python train.py --encoder_arch="mlp_mixer" --model="contrastive image-text model" --dataset="numbers of one to four digits printed on busy colour backdrops" --train_examples=295000 --image_size=32 --crop_scale_min=1 --horizontal_flip=false --translate=0.06 --cutout=0.4 --tokenizer="word" --vocab_size=8192 --loss="softmax" --embed_dim=128 --encoder_norm="rmsnorm" --encoder_norm_position="pre" --encoder_activation="star_relu" --encoder_mlp_ratio=4 --encoder_layer_scale_init=0.1 --encoder_parallel_block=false --encoder_inner_norm=false --encoder_patch_size=[4, 4] --encoder_conv_stem=false --encoder_layers=14 --encoder_width=384 --text_encoder_causal=true --text_encoder_width=320 --text_encoder_layers=10 --text_encoder_norm="layernorm" --text_encoder_norm_position="pre" --text_encoder_activation="swiglu" --text_encoder_mlp_ratio=3 --text_encoder_head_dim=64 --text_encoder_fused_qkv=true --text_encoder_bias="qkv" --text_encoder_qk_norm=false --text_encoder_parallel_block=false --text_encoder_inner_norm=false --text_encoder_drop_path=0.05 --text_encoder_positions="rope" --init="torch_default" --residual_init="none" --optimizer="muon" --muon_scale="original" --lr=0.03 --momentum=0.95 --nesterov=false --orthogonalizer="newton_schulz_5" --adamw_lr_other_params=0.0025 --steps=8400 --batch_size=128 --epochs=3.6 --lr_schedule="cosine" --final_lr_fraction=0.01 --warmup_steps=420 --weight_decay=0.009 --adamw_weight_decay_other_params=0.01
Rows from block 6 of the image encoder, named by matrix and row number. Rows with one number belong to one neuron. Each number is 500 + 25 x the weight over its row's rms, rounded and kept within 0 to 999. All counts start at 0. Numbers have three digits each. After the name is the row's rms in percent of the matrix's.
# fc1: MLP up (encoder.blocks.6.mlp.fc1.weight, 1536x384), inputs 86-128
# fc2: MLP down (encoder.blocks.6.mlp.fc2.weight, 384x1536, transposed), outputs 86-128
fc1.552 018:472544506534487469530504442491483507516488479494497494485517511492503485493478505484483484469508518502518485501472479560510520500
fc1.553 006:478465486532504497489492542502460462501485514498517477514475532508514489487531545521482483470516469506525526445454506465461543512
fc1.554 007:506523488461508511498463496478472520519482500502539505531538507538514506488489489509500538482493494496438516504479567496469491506
fc1.555 008:487481489459532490498494555486545475476473481509487491508428520522535487500514521515467455525506512533482493442467453455471484467
fc1.556 008:542482525489468486491528486503508514528519487516502472497562508484509537491497513490510467500504528517500520453459508489453476499
fc1.557 209:551505472522490487538532517495515499525517493527526488501520496522491495493464471493480512508480505480501526508492531505534496477
fc1.558 006:499459511511505519480498543502480471538506455495506502523486521499499499518456491501460493481514530529534515497467482485530497522
fc1.559 007:443504465498458504482499491494576510523469499500483504528453538525476463534531484502498421470441538527492492484482528504513472501
fc1.560 025:497502441499468485511524508486483509504517517488541505523467513493491498543508500503509499513495494474493474502529506502515494493
fc1.561 011:537471513492513478510497507412496509507428501528489504527484491499521457503507441469472475514515531540501501497500489455499477467
fc1.562 228:467519514513517503524491551484564501539524507485517496482517489502509489480502488482511541495459504519491496477470617493523510525
fc1.563 007:459539495477487475507521437511473494494507516511508515450532524526503481495519495553471525525498492488474504496519469473459485524
fc1.564 218:478500509503502526520494442517481515515511480490513480488538505463512543492490472499506467515503482488512433475546475463493522484
fc1.565 012:500500501501483490517521534458546497487474487496519494503477525507511518508504465532518506534530509521470496510492505535509526491
fc1.566 011:503493479522477478540496460529501528467478556516495507503445511501491489537498486492454505553517499520473509519531545527510500499
fc1.567 057:507474529448545519534445503510535500487500531487504512529494494463477546487481510500468491492552502502480478472494521479507485503
fc1.568 146:485508532483476490497488517501506496523507499483527508530525513509483563499493535499530461487506523527546440505524492506458523552
fc1.569 010:460541516507485487508505511490459504510513534481521524459557531492481496520482483510494524497469479481525523477533507506479515494
fc1.570 091:525490513536496508468495510526503531518509538540458491465491493484508548461508493475488502476492525487512473515515534551497507484
fc1.571 179:516494544508514503511511516471480480482530485470490496497462509472451506479482477524542482477437478472483507543503521538493516548
fc1.572 007:500507482544531457454518535494515543450480496491489480523482552468518496480471519457506492469490517521462472520472535516493538522
fc1.573 020:480481513476513485484487519465521483519468502449447554529501509499488526493545501504487563526543498472482516457452492512501490479
fc1.574 012:505442506531522489482528473489462514507452499495539499527522549427450520515476470503516471541461555543502497494476569478492486538
fc1.575 214:479499526466509498515558533552499486485482537500501450520496499471492495482487513523511472497541490507518492495534472497466490508
fc1.576 034:491500471507485507479466542525501490497474470481458509476477488465527507482544513521491481530479502516514477467499535527478495482
fc1.577 008:517444495501546461496474484483509489509543545500484546478464523510495504522498528485469538514500496460501477510462538474517475482
fc1.578 015:471558478497505477490477481470506439518546462538567491485475527561493514549471447505481506511534486513527549525512475485529486470
fc1.579 202:475479514518510488488526513539489453498532431503473522529535478492559483565564541493477501495464511500466500497534494533506485558
fc1.580 190:480488501514463511505473546490461525480557532506438473457511480453501532520501449519520467485507503476492464514477473524526501509
fc1.581 025:480541479471507536456484509439468517493483526510517513500485489492461533476484519500471509480510493512520545487487501554478489525
fc1.582 010:514546490483460526495470480547540513471520519471497509502505516472519519465496470472480499475461518504545489504490471464528542486
fc1.583 016:528519503488506480545488447522508514523527528487477490512500507474511448499501489500504539455523522545450468498471545528499499501
fc1.584 202:506506505542497529488548427487534491509495521512494525509541534499501468471494484469456498464503485462506508496477511516558505508
fc1.585 015:469475487486453490493505495531484486522519504472540535528466494499528473474474487492457468510506466547515504496491438564532523478
fc1.586 191:527504452476503509509522535504463519533501488521498475503480512522501528527518520502496447531485464510490515512456429457500469469
fc1.587 198:499523532509483482528531531517479498465509513506505487497473522566553475532500540497510499507510497515499492566481446519517490468
fc1.588 006:504506474547446444584502498526495518499552443494489483518495524530525516455475540513470511500497495492494520520506490521473571474
fc1.589 223:482506484483534494479517480479499524461503520522522491516444523530515496454468486538536516509480454500474524467542508527497484531
fc1.590 214:564503530500514485472514532547502537518530554502500511552490497519583494516505435511481481482486488522489504468554465497487520537
fc1.591 018:509490451471521489527524494511511556494541464521527487512547526512491484516515482489517516471442513516505503548512511475514479510
fc1.592 015:520471488520500518522543481468465565516513513502439503494498531524513530494479515530506498519468510467511509463506489476517448510
fc1.593 111:537538482484481492499460505527437468514506509493491491516439481500555473528487467481501486480489523529517517495470515485486474508
fc1.594 233:498485511484470446524444514517512524462492481478506496518479506474522506491514500494505509472511456513488479481490501482511511506
fc1.595 014:528495485488524582502487506500518516497467513514476484517474515504500532483529483492488492508507492536480490507510495519452501526
fc1.596 008:530524473484502497490469503511498525548511502533460493539484558499539553486465494456468522509528498478491513534470531444475519512
fc1.597 025:486527539466511477488530505509503517446500518486522466467490480519495465544490475519505466495504472515519507488510469525505491468
fc1.598 158:508461511500457529495465506536467525472473543515492516521491511559462489555462511493460486507470504475507524505474482497524506490
fc1.599 010:482486493523502481500518490475480549490487477502472510520519490520532467516523496477497460513473512463508496525511457496554517491
fc1.600 009:517498497553526458494513470486501501484484474534443544506494540516516523461415515506497495514527492506512527495492482454515463514
fc1.601 009:500467530475489516496496516481515446487444480533492486522462526449464527464484471497504501514484531507525516465541495429465533507
fc1.602 019:462506500466552507507487534506498528526515514466492495514475547485489514483545505467517518500505519491453471469490542464485477528
fc1.603 019:519527514515497497512530433471512493543500491447489494491490532429524460454505492496517514491492487492490516496474471541442522472
fc1.604 148:491529513519501496491482480486455510528515537497521534526485455515496529520470489502523493496457523509508504502527474564515520466
fc1.605 213:512515513531502455532477524484502558511503505521485486524497504471486537504510509460504570502483524520492514543502508523483529502
fc1.606 023:509508499492523494502517475543461484480537529474515496483472479540501520528532483512497503502499496517467549493497449472538492560
fc1.607 039:507523483485491460483479511506452530527500538471470511465408467480480492464526503457494458472432501488509459505493520559503488500
fc1.608 007:508462499519504484493501496488488546503527502512522475479494500523532480572532476489530529493491525492489480519537523477520472485
fc1.609 009:511494487499487508511516498482488543532512485494513472511513446559514445488519496509501466457464480513523488518474491477503451485
fc1.610 007:480543500512488447498485517498487505529492504553514502509503489525501520515562553519488517487457510510506499490521507512538537484
fc1.611 015:489522463526506509489531501510464472468518464504524471499537500443540534478496452521514440529468522453490523515499522467500480493
fc1.612 024:487510518498487487532535521549496512504551461542504488493516473493506520507488506506543507465508529464516489530492514497443500507
fc1.613 097:508509516513479503503475535450508522536496516510498478523495486502437488499523488445516545491471461478518527489523440495443515488
fc1.614 070:513477508491496538468484489522479493481537505518456471480486495502518461486529495479523455462441507544490434503518522516522485481
fc1.615 010:504489496495524516519482526550479509523522501494467496481449532504539535486502546546533529526532474488518488494544501492489501491
fc1.616 016:486485515561501523540478535502531482476446481508524469509451471473510495501484481506474543531471445545543521491523516503518474496
fc1.617 008:536475531504497515522479471480518496559485472478495464512457490472475513507518519472540518511527489540524496527474527498531457550
fc1.618 018:514521483506480529478470455503494517504482527508496490475501533547498546488495537494516465484470508473511487482487485536511485506
fc1.619 120:527486483502502464519475528512541535519458493477496503510475501521515550506516455471547496482497502519482517513520566483479537509
fc1.620 181:535483529541516541509462450563462511497522451513503456491548447500488510476472498505516493491487512523495509516537528502462536471
fc1.621 008:564507521501530493560489474536495471488539503475465535531481466482504494496525520505462501523505481477497463532469489437502526561
fc1.622 010:482502458487488457519520512468470492519516506451450488526476543556502527511557508528481515498515510510500479526499494507501536476
fc1.623 013:522512490482498492486517519462479518501496454472459482489506491517506530509497503489475518520461538525488484492498562486475495550
fc1.624 187:486483450507526483497508514503516491475501505562518488499472494491504423529457447482499481477536440495487490449496463509491458531
fc1.625 007:491535469495479511520495522495490517510472491525484508524520494480544508518475522515474480500494500538495505502501510514500452531
fc1.626 217:509517521528521536503498496531452500508511431457541496526534497495471503464448513464491471486487499468487497437526498553502494527
fc1.627 166:519531512495503498481467469552500443482511492478523493459454497447537507475483494504521477470486511540538519514473499442505514540
fc1.628 020:496556483537476478492464497446525507483560508531490532511516483513518494508507528471507484496502462536521487501508516506439446515
fc1.629 007:466523452521509502515549465494531541529487536520514497498542442532521472479489500520474494496484507501537484520459524464486475483
fc1.630 013:489507470506525489499514478499505498507473492496525428522501517472461508527465497510539480450503502526516541488525467510520535533
fc1.631 010:471507476482491433535506514482542509512516533496466533516478501572510521479487473480460456516475484505511451487485475533546528472
fc1.632 025:494489505499481516524475519500481506478494517477525499531487518537523492530481530480449500508472513509495502487472466500450472470
fc1.633 009:510468505492484496467512468497496536458434504504513500518493496456473512470515525491508504482492508512469523519537496523487552510
fc1.634 052:522498488500497491482542513488563509548477493541480475533492474512461445493533513553469489496466489496524446471499524566500491476
fc1.635 021:537463472521542520487464497501549520484468548518532487536528467489508513500490507507501438481497509472531548508511492493480445461
fc1.636 009:501526528497499492476485505532486508493486477485496472510517507515490511545480472527486422486515562543531472524499469496462527515
fc1.637 186:472495521493513485484534447504482486519534475456505486477490500497510475545523492517545471519465488469528500480512528509494497493
fc1.638 192:491513505503546496481547508482503511514480490499499500499514501537520483537516498496545492517493462479528488523547505497491498442
fc1.639 237:510533504537482484470491534520479541487568522489526546477523467501534486522520499521495497484563514556512494526481480517481516499
fc1.640 104:473493498542493528508444503507496497488478501530572490533519475519529486483552527481496489495483484553518496509479513505504543512
fc1.641 055:514499506531503446557510475503507533511485475532492499485418520536506487542498528494471493477542487536476520541495517491458477456
fc1.642 005:484488499471497529485495511559465475496546493513546492449480539471508496471496476531516499467457539537524521485495529491490477490
fc1.643 016:490519514492526521506510497526488507536501482475464506474450518495473512508489473501529516504497497482490488497481507510523508542
fc1.644 211:506505502483499485476521502463521508468533504498501525510511526486529531506489491540460483505516462512515515520487474487497483507
fc1.645 009:521593470489531496481503526466488500502493528428535485552476522497520517440494494481488514480513472498522506495493459492500517539
fc1.646 006:514516501494495530535482457486458556490491483516441442493516512478517507473501477505462498522558492533488530457465512454502506503
fc1.647 006:448518472491497504508496471502476503556477470489498478545471512504526484526506519502508503505513492477504491463484484470489462507
fc1.648 011:476513464507525495505516517475488517496519518504441525497523434495526517485498493490456465494507519510500488508510499517524515490
fc1.649 012:552472505517503491501506507479496502510529491473485512495548530498547521497495484475518479489506498546548525483524505508457504487
fc1.650 025:508498504544518536496548516536495503556480474469484491575521507511512453510485476462519511506468537478494504481515463464497507493
fc1.651 007:485482464518484462492483474460485536503498533442499489472511505466519501531523536521519534512508461534551531434485504491498501508
fc1.652 212:494475524496488477530463497500491512518522496472507504527475534465529483504488501497496475525484463514540526486522480533494495489
fc1.653 013:474474475505504481477493523478483541507434483514461496490472505492501472457502520483533459476515532518481543501511473467544484478
fc1.654 196:513502491522497538515533541451503506510489516477476498476529504482450543520506478508509504487525453472473499482465481579483482471
fc1.655 007:471467502527461501518521480496495505471479512559531519467532530467496544493500508494502504499516506437511513516521553506500495511
fc1.656 013:501512538505494473494470533490491520467496472556528477487448524481504470494551484458493507477496477511484525531451543481509532528
fc1.657 038:500490491467482452540487478478530473495516519489517495459472555460460490485508529484495525525473506515484472546455475434540500484
fc1.658 008:503456500521514480556521522486490523491478504512458508495510507525478543457483508475501535506468499445479528487485527481524506481
fc1.659 006:465473518481487459514508493507502506502546529496535474490507530435523527499484485535506488498509483497467517505509467452476535519
fc1.660 008:497457471532487519496527449507524543461546516491443446517503469492529508467486481527509535519491486459489480498471516469512546490
fc1.661 011:518537493515479472482494520472518545509532496469565496528518520477527462486543483504511483512530517510473529464509494516448521456
fc1.662 006:524541503533495530493530479483518495505494495523467474531447528542551483538471523509456511516473489438521483514496500471528530507
fc1.663 212:504528512510516507493521482483504477506496502505472511502514494505465426477496473475485500515515471504528495467487522520479466490
fc1.664 007:502448452483480507523434497476472524527521471428516480544475521488546484570507543469504460455521499530470482538464495475532520505
fc1.665 023:540511490472520500518514505478471485532542505517484533486515463532498517498483527479491522515456411529481499505491494495497518492
fc1.666 201:519549516464500509489465531462536521501487519510487553494508492532486478508529503481501518535478500519489524518497468453527507452
fc1.667 222:470481538500528507534481485489504461519524496497489485479547519476485464516492513500509490504460517458532496523497510519507503526
fc1.668 012:528519501482462511495539490478508552516501511511538500484464517491475474530488479522510538487571488511494491506504515515451498537
fc1.669 015:512532545488496493505468531506519534501476497537512487484501513445525486515469490438448531491496511512510525527484464551516486455
fc1.670 008:499453502514487539497489441484482488498490469462451490478554492516520473477488475470459517468508529518493498540482512435513500511
fc1.671 022:513492492476504501507507462484485493529519503526468489497460435508512481488530435524523533478460520474474507514439494448498508531
fc1.672 193:512520518480515520470499516539505464505485469489519494530518464483499522515543450531501534493534479467510453495506524503516509499
fc1.673 201:502495479520443527512500525507529497477470527463507459522507480517488496513466529539530486509500458512497474531464488449500443516
fc1.674 042:537494537522475496517497521459474503525514513476521465510490493498493483531555519435542491487480475519509510519521427446517539496
fc1.675 011:485465489505498480482493490488562511506504548542484503520463534493490514519502524539490519487465489523515474472544535503501501550
fc1.676 154:469494482512482545518484493497511513489476535530452524505501492505502431483474492458488512465521470446498468487451491524496524504
fc1.678 007:494476509553497501505498478475487492536487509471451494515475536484497502491526484436490506469435506473494495491509560496530499498
fc1.679 026:478526460532492537477454512581515473504503509458507494488515487496490529496488511510511488472473587526460496558455521507516496441
fc1.680 006:460477496455524514529456519521481510517523534488530469470468477548466474504476502487483459451476484499471535475456510497476521475
fc1.681 018:495562494534529529496444462505526509509480560495450533501542499561485528530481489514522475480513496466494544468443512547445499504
fc1.682 129:493488479536507555528511510516500566470509519510508476472454508551489500544514471448513545516513486446481495493533563545499543509
fc2.552 015:463475529492513548465505498543540481503509524502503532512491505477509516496511494530479517494486500520476511515530462474538500519
fc2.553 006:510463512497488483505500480510508543504521511537537481537503533525484533529494483475534462509480541544437553539474539482484493460
fc2.554 007:519499464463503499494492473521510503507482506510510512485512496522467477526492544495479475524488487531463533491533519543503484480
fc2.555 007:502484518521494522472489474503488489497489468501518544489519480464485549483514489488460492519500537483502527511505559479510470525
fc2.556 007:461512473492496499523477524518502529517465523526535509548508519508519547476539533469526513515507553483512500510550501504484500436
fc2.557 232:480507499498475552511541493500528510508496518534541488499489501489509502523509499509510504497513495493511533491476535522502522513
fc2.558 006:490496500513523479492493463499498483486495523534523489505497520552474511522521535461509482471507536496448508475510486513520524471
fc2.559 007:511500519545537466494481521482448510522511516459502506485526498560500508476519558481524497511482535475478477539487469475505555459
fc2.560 025:480485529470518531525501504469541506511543481580473486509510497509511515487485496519497468504498502505476505515485493504498513497
fc2.561 010:441507450507463479480506537476461471472520533479520520472486534495484508540518509507465512477416521544495507477493494478506498522
fc2.562 236:521515507505539445499528483488508514504491515512476545486535497503521490467504566476492481499465502484500477499516434508513513484
fc2.563 007:489479462537507517530506552476507486531502471511532476484505500463467514498453525466471472482474517515514502543505538469492503480
fc2.564 219:480511500565552473433504521504454526501505490530502479492500464509486528506541502473485441503459488486515499497506471540495497445
fc2.565 011:506461512514518512514545440492490501499508481511488504527517463478494437504452488489517531503489479539467526484526470491476507523
fc2.566 010:463481474488535517478516506519479525505520467459526537522508472537526495501506506539464492470493493535522464555467495488478496458
fc2.567 052:498498493507476452529539481491503503474490501473465520498477519528478472519555480509504524498544486507485522526501518512491542485
fc2.568 130:510488516539491493526476486500467481501495492544496491523477493498490443510448471495449504494495478522521521502519486467500484492
fc2.569 009:477521488495486507493511511494502537511498457486498475525502490503456481467524543464495495541478477510484539536520544509512507468
fc2.570 083:508489514527487519472490508490466523496469507473496458501520492509524509525471518515441525501496464456516495495480490491498472490
fc2.571 184:519521504484514477518534501499514467523477479489508511506487528505523521495542515525531526511527518516516514507478486501493518483
fc2.572 007:501516498493502525453530516496481456502559471537527524499495471530495460483544529479469456499480504519476499485521487488503516468
fc2.573 018:519509499531521542513514497526521502523473543569509494555480507479510536474525464494518459505550538535472503525516444528488514498
fc2.574 011:455522509467531527570468512484540481541478533557485476520479533539501510494538482487543509487507494488511509515519496502488482487
fc2.575 219:542474501549500531486543504509501494486531490550465495509478536465480457470489490499492486510497517460493504492500488513501491483
fc2.576 031:518507507531481425473531502482517482521504476451545558477475514491500496520461517482493515503497551497512534515514465505518488525
fc2.577 008:494488479480490522530518500505469486487505461482516519502491486517484518512478520511487491499518538473513501512503469521539521519
fc2.578 016:544481521503530493519500535506538510483484504503491483506529466497519497431519520523547519505528487478480514518489495499446500517
fc2.579 212:488520499524488507537470511505520522517500448540479519509543453480500511508456524440474502507496507458505551475476492484496517505
fc2.580 188:528511512510526444443509543500529507459512488511519487498474495481507476518530522489561537487558491481485523504550485509508555486
fc2.581 020:504495500478494520481497513505483495497529513537526506487482471510489476480494489489474474496538524485485541489511559512513500505
fc2.582 010:480499514482536476547512499472461462496491459518521546484528490486507495476493498521531515511531513530510538458483575539472500517
fc2.583 015:523502493489490515492507555514445509476470475522504519464509466479510502466499567553527471491485524449506510465518500474483467484
fc2.584 218:521475493537443481473428481496475489483512568496497516515490532531526509486487471500570498495475462498514498524504517524495475512
fc2.585 014:495500526500505477507464488489513517485494489553486487516549501525530547487489541467509524511532523463508502482491540493504495470
fc2.586 185:473468484462510521530444524493488509493464528535500480515468491490470511471546510509490530506487493524506452510484520491511461507
fc2.587 190:541528521500492475498516490490506528489473457545550497500496476470534499490492491488470523503518572523494499481499522523501468487
fc2.588 006:472475490487559538537494507485501517498453506483515547502516520546493504510512479489487497521503542449495516492474564483550494497
fc2.589 215:492514487499484516504466523500470483477568516447498521482507451448506514472459524514485484505514513420519523493514501464501491505
fc2.590 241:531508524480460476464520511491512505493496525514510513497476518482492464481486518504504479494512556506511490495518450502498519535
fc2.591 016:491516522478517526509458511497517510483530469428495504495478486538530552493522498509499482501561483477504522486525531523497522488
fc2.592 012:477494514492497481516490486530513471534486499517544491517531486475504502485517498502501499503530525522503495483485464520481493511
fc2.593 103:502484516498499488468471479495537529498514498491504500500537473487483459557519465479515551483489488515481487488517526515495487567
fc2.594 235:495479495481458508470496496500503482496511530497540445504494472470499561519493550490507513490513463461493507500549487531502466527
fc2.595 014:542496499502451471578515499482466505478448509466504516495492469523481517508493496479467533512523527499532516477483509481542492456
fc2.596 008:507435475485464553523509490517507432488486503484551488482487468505489505484524499508533522507476480498466501564513468523518531488
fc2.597 023:451539506452490570525496497495463496489512499523479503505490465473477508490473574545496473496479498458499466496473519479530511458
fc2.598 151:501507498486538541491531532509503498492506494521504502494488505515506475447497567465534542511463431481499496496474479505509477564
fc2.599 008:471499504524484497527503486518499538469502499482531528488464492475479478495536486535521503473499502522434494525467528450490514427
fc2.600 008:533520510466471517495482510471496532505532510455514503512513485490521542484502518461508524495471542456463505506507526528519495494
fc2.601 009:510500514502527462509477526453529507517466515512545509486480477532485472484536551500489492530516479497487502504479507572529489472
fc2.602 017:489495452512512488519505490499467535486501512538505491465537496485495465454493502493496483498502513514509528536485432532546517501
fc2.603 017:494483483471468475473490531487476522491493463515500517447518493496506569477520483514479495500450496521498488478474508448504515500
fc2.604 134:476497503479494466477517501500519526529506501497467550500526481464513468491520562497472482493533425545497479486490539489492500531
fc2.605 217:492493492512446484431503482505489509523504532489527526502469449452507500531510479539506496485466492459510480502495489486508551530
fc2.606 022:482497493579527528475492501479515482516479465546464482493510525484464489502504461494478441510516471475509489542495498520504480475
fc2.607 038:449477486519507515500500488497523470457508462495514522492534485570508484488509505534473471508475491454517491507517512474506473534
fc2.608 006:494482499466538490559516493477507519502476529480526470559468548511463536493469504510485493476474504547521498511513527519511504527
fc2.609 009:506477489473504483477499504465500506522459504566526459479508553515502535509502520493508513548490544460467508502513478484538532485
fc2.610 006:473471492491508537541478480486531527502507493515516467515524519478451532491461523540506515505512511510469478506473517483509502487
fc2.611 014:511467511482460528464483526490527480514548510485487508501495509534461470543481503463470528514537514564505502483474450529481487494
fc2.612 023:538483526521489479457542496523446516526505506475505504486496557548456524494508527439541488517513496517508525517532466536492481548
fc2.613 088:492494502505525455475544475517509481501509531509461531481494516473530455497449497560577491505519491469503524466485537522506533442
fc2.614 063:536529486480495454488523508502554504494435502520521484506509491517473536513460536486481588516498509492488509535499482505492498532
fc2.615 008:484465505509480545519479486464488456496536469517531520516544491530469517528511481485513465509532520474505470456478462496475462484
fc2.616 016:528453455516478499453561465513540516484510518420500466491498540470496490492480474446495512491497523480487475511497518532497514486
fc2.617 007:501521476495523501489475498549474519490490478547555550500467488551475500485469486514499468526492534464478493452515517491515502451
fc2.618 016:506501509467476506510517541505497482509520482497527508463492512477477500494475522491516497496524531566506521499488495462506487477
fc2.619 114:490515530533519517561455510513469504503510478503480505473492476517489460498511479524485516509497537490479507514548443513498505490
fc2.620 175:471503499509478516469512473499502499506500517508483517492472509486491469479477541510519548486541498471494489498539513496503477520
fc2.621 008:504501531484491476529500532520504507489470539539541485473519513529490509500491510472540483482470546542497549513489499500520492489
fc2.622 010:478525501495536493528495469507529461478517457557552513528523499484508505501466508440492452503505493484479505454496516469499466474
fc2.623 011:505465538476502474503466449496558493533492503512503527452513489457498525486483502514537463495479473491508483499487457464510527496
fc2.624 206:456461521482497520472478500498465460495557465512484519512516500461516553515483483505554545505481510483496495528536475452495493501
fc2.625 007:493515474468512458474493453449520482507485511512499501492512509495475536505502531537495501504457547449494490489547500520546559453
fc2.626 218:442474505481480473486470494501511501501515470495519509501496512512496524514527544469530508512515525483485502516509511481511559498
fc2.627 145:495516474519506472475506519496521468500477513485494488494466515484470489505532500475471529500543504471500507500458473508490526475
fc2.628 020:517474494481463512506506529516487472526447533490478488480520469497496506501500564507495491492498481435486519522468457517523477512
fc2.629 007:477498502490531471557517528500487465449492502555535499469531540470490523511492492511501533528518538515452524512506497520501480488
fc2.630 012:527489510505496518478478495490533510506487517536511492486460484479511446491490515505481517497471479507554495477476534503503510457
fc2.631 009:486519477471525525486519464549446472499464472505522529495505540470478506525518492474466491512529534469452501518488514505502503515
fc2.632 022:537502508426525432474463517496471543516460469516482475487514539477477510502525455525532477501492511492491489491517523494533502524
fc2.633 009:530495458503531504509474539463503492500557515473505498478476481522482458525513474542497496502512489525526497558479515498498525513
fc2.634 043:492493498498462474513529482493527519480482496476485511501498485519490498472495517489511488507481510524496480495502460511464461492
fc2.635 021:543544517440497503512514517513488528522568536489525530500522548533458449480473497492522554529455501449501522482487481474480530531
fc2.636 009:452459529518542486528516486492502503488557511514536532498492502502530542485508554465495559529505457514503535503494502504532470492
fc2.637 184:481486511522598478493459498502514493514497478526535491510519449462505518466515505479538543495546492562505495511493466489492525501
fc2.638 189:506473499536476509490524523480472510492488484510489479483527506499486508482539497445491531494518492462492491503447524531507498490
fc2.639 224:501490502484493516508493513498493490486463509512531499493516481461522496491493523491472435494492509547501492508508521510496541481
fc2.640 094:510489516513508489497481547479506539511479533469508504521443451481519514480475456475461521492494516504493500507536507486504532458
fc2.641 053:466502487496532497496514559484508512499551505492547474493499525503529495505477551501480496503474512457509529494518488481508497494
fc2.642 006:480455524524498472506485504505453538528480520540492508509519507494489513506469557465493472515498504511506525479517469490534485509
fc2.643 016:497481467507500469476489506459505491490481506490528500487500500533525493472500533504507430510494485504530525513515505505499482453
fc2.644 228:489505497518478568492488473502477486516487468521495486480481531519479522487522516503491536500517492516502476516515535506499504509
fc2.645 008:489465509517509490487488511495464517524450478557464536514525523474481506543547502475469516511512509526410516480515562504510487509
fc2.646 006:473498489555504483475509508518497501465531481476537499497489494511476500507505520467496481482438491472494483532464526492488515480
fc2.647 006:507496487506497492541519483495468490495482473521527512528539463539470528488544488475494513480487499538504516493506534515510498439
fc2.648 010:512484508530491525536469524496455481480526494508540494500521550488482510487485502519498500480486516507477474480483522499489480450
fc2.649 011:517504501521540470485511500506512527489494513581491478515486492475541527517462469473508484495465529496462479505481490495483544547
fc2.650 023:492497495436519458534500496497512496465528518473481509511518544553507505511510453472503507506493536516508497511440558528513514487
fc2.651 007:504521537512524523527468496477494490515494504526532508531473533514486517496467533470503457506469509543473528530508521534494521444
fc2.652 215:507510495478485491525512489507532510497460497531504475504488516497494485507509501476500499498518473467513490486517499529495533538
fc2.653 012:478497508516487515465507515525493482507520527426537489496457480481493467471504521531483476510484513494453493573481548480472496456
fc2.654 234:476472472511525508504452501500494499515492509493511508506474434529511487489526554504463470505511526530511517482470544492506477534
fc2.655 008:455515493490555528522506538468486510496469486475520507511492500519516501486486547501498482486469531568509484479512470534453478476
fc2.656 010:505471451457537518443518507503477490476492481466496492528532511543516489483475510526499480478473500523490480470531522533495515488
fc2.657 040:509502510540509571464478526489501524518525526485485499488473445500481546491547506481510502486499452475493533513512537536496495534
fc2.658 007:514510521475520492515498495485494520517472521516514539525504493507524522494509545484542513487504524475486486471500512498496476528
fc2.659 007:536483474527520437502495519507449518492484465493522533499526503519478473490474507515516475513479503467506515501515529566506487495
fc2.660 007:475484509475502506553536525468488465508499466486537561490488541459465534498474526487495485508495535499497517472519511504485524509
fc2.661 011:487461538457486463496513467504466522484470553490455490504485495438487480481507538516511510498470491457477532522505494475499487495
fc2.662 007:474481488545494525509490494492467500497551499502533527520466488481481497470515509444493495484493477509465482495448544475477511474
fc2.663 225:462514495536518527511453484507475462518484464525489497487492495461475494511494494489506480516489517518505472515484466479493448497
fc2.664 008:485497475504493538502533497495521545476510514494513453469533515513507532428485518527488475476510511501473509504491508515481515461
fc2.665 021:457492508576480452505517508488546512497448479527517497507537494492505493484519496514503474519564495501512473449510458513490482493
fc2.666 183:497509522505457484512522510493504495462501494481526539496487490535480505479532488510496520500480513469513501489471524540508529492
fc2.667 229:491496483453514492511501502504545524480507511526548516526489470555493546490508530518499473501549515532501484514473501463512493467
fc2.668 010:497496513508475539538469482491536501520532529517470544463484501517493530487511529494501510517504544515491522513511495464548478505
fc2.669 014:496504510493520541486478521472504504504506496506484487504495515508495504492533496533468486510458482430504506469543531469487475528
fc2.670 008:462511480474489478533503541509521497458516536551507538516507534469523486520500501507553491486483459514519510529489501568484529510
fc2.671 019:522478505495503462510491554502517485464494457497500500518522517515492516484482536503481464504511482507482504476533500500504503522
fc2.672 194:508444505490498505517526490506485484515495491490459513515525527497535451498505493500479532503477538466493494468492470529496506446
fc2.673 199:525522513485507468491532501512455492475556498511515460525493501484482498469507546498488504504543490512497505510498500503497533540
fc2.674 042:486512540475492526507514498485471490500522513532493522514504517520522496512541479565438550483480559469484498508495540460493475459
fc2.675 010:500491500504535445520495510499485499504518552468502526499474491492465543497510472491517490502518506496493547534481503502505497509
fc2.676 147:558490496468476453506474493499520452506482452459507470500522434493526533482489551527451514491497498518495495503515483484505499505
fc2.678 007:488499476491519499517477501509459516491460499501526492507523486492516527538501495558508469469507523521494478464457495499489457484
fc2.679 021:435511499525540490526527494483515519506444514526499484485492515517497511532481503461523539486520440439491520511482486514485538575
fc2.680 007:447477525470509459526462501502496494483481528477534513497517532484469478508509487533465506486488491502501508488479526515513463523
fc2.681 015:506498556505471492519529528486528543507506503482474501482519429474510548501523493553499539528474524509502487503484474471513449482
fc2.682 129:483518527480511487492544534515468523517494506456512528500496494510470510487520521527517472507494484539468510487509459532515491464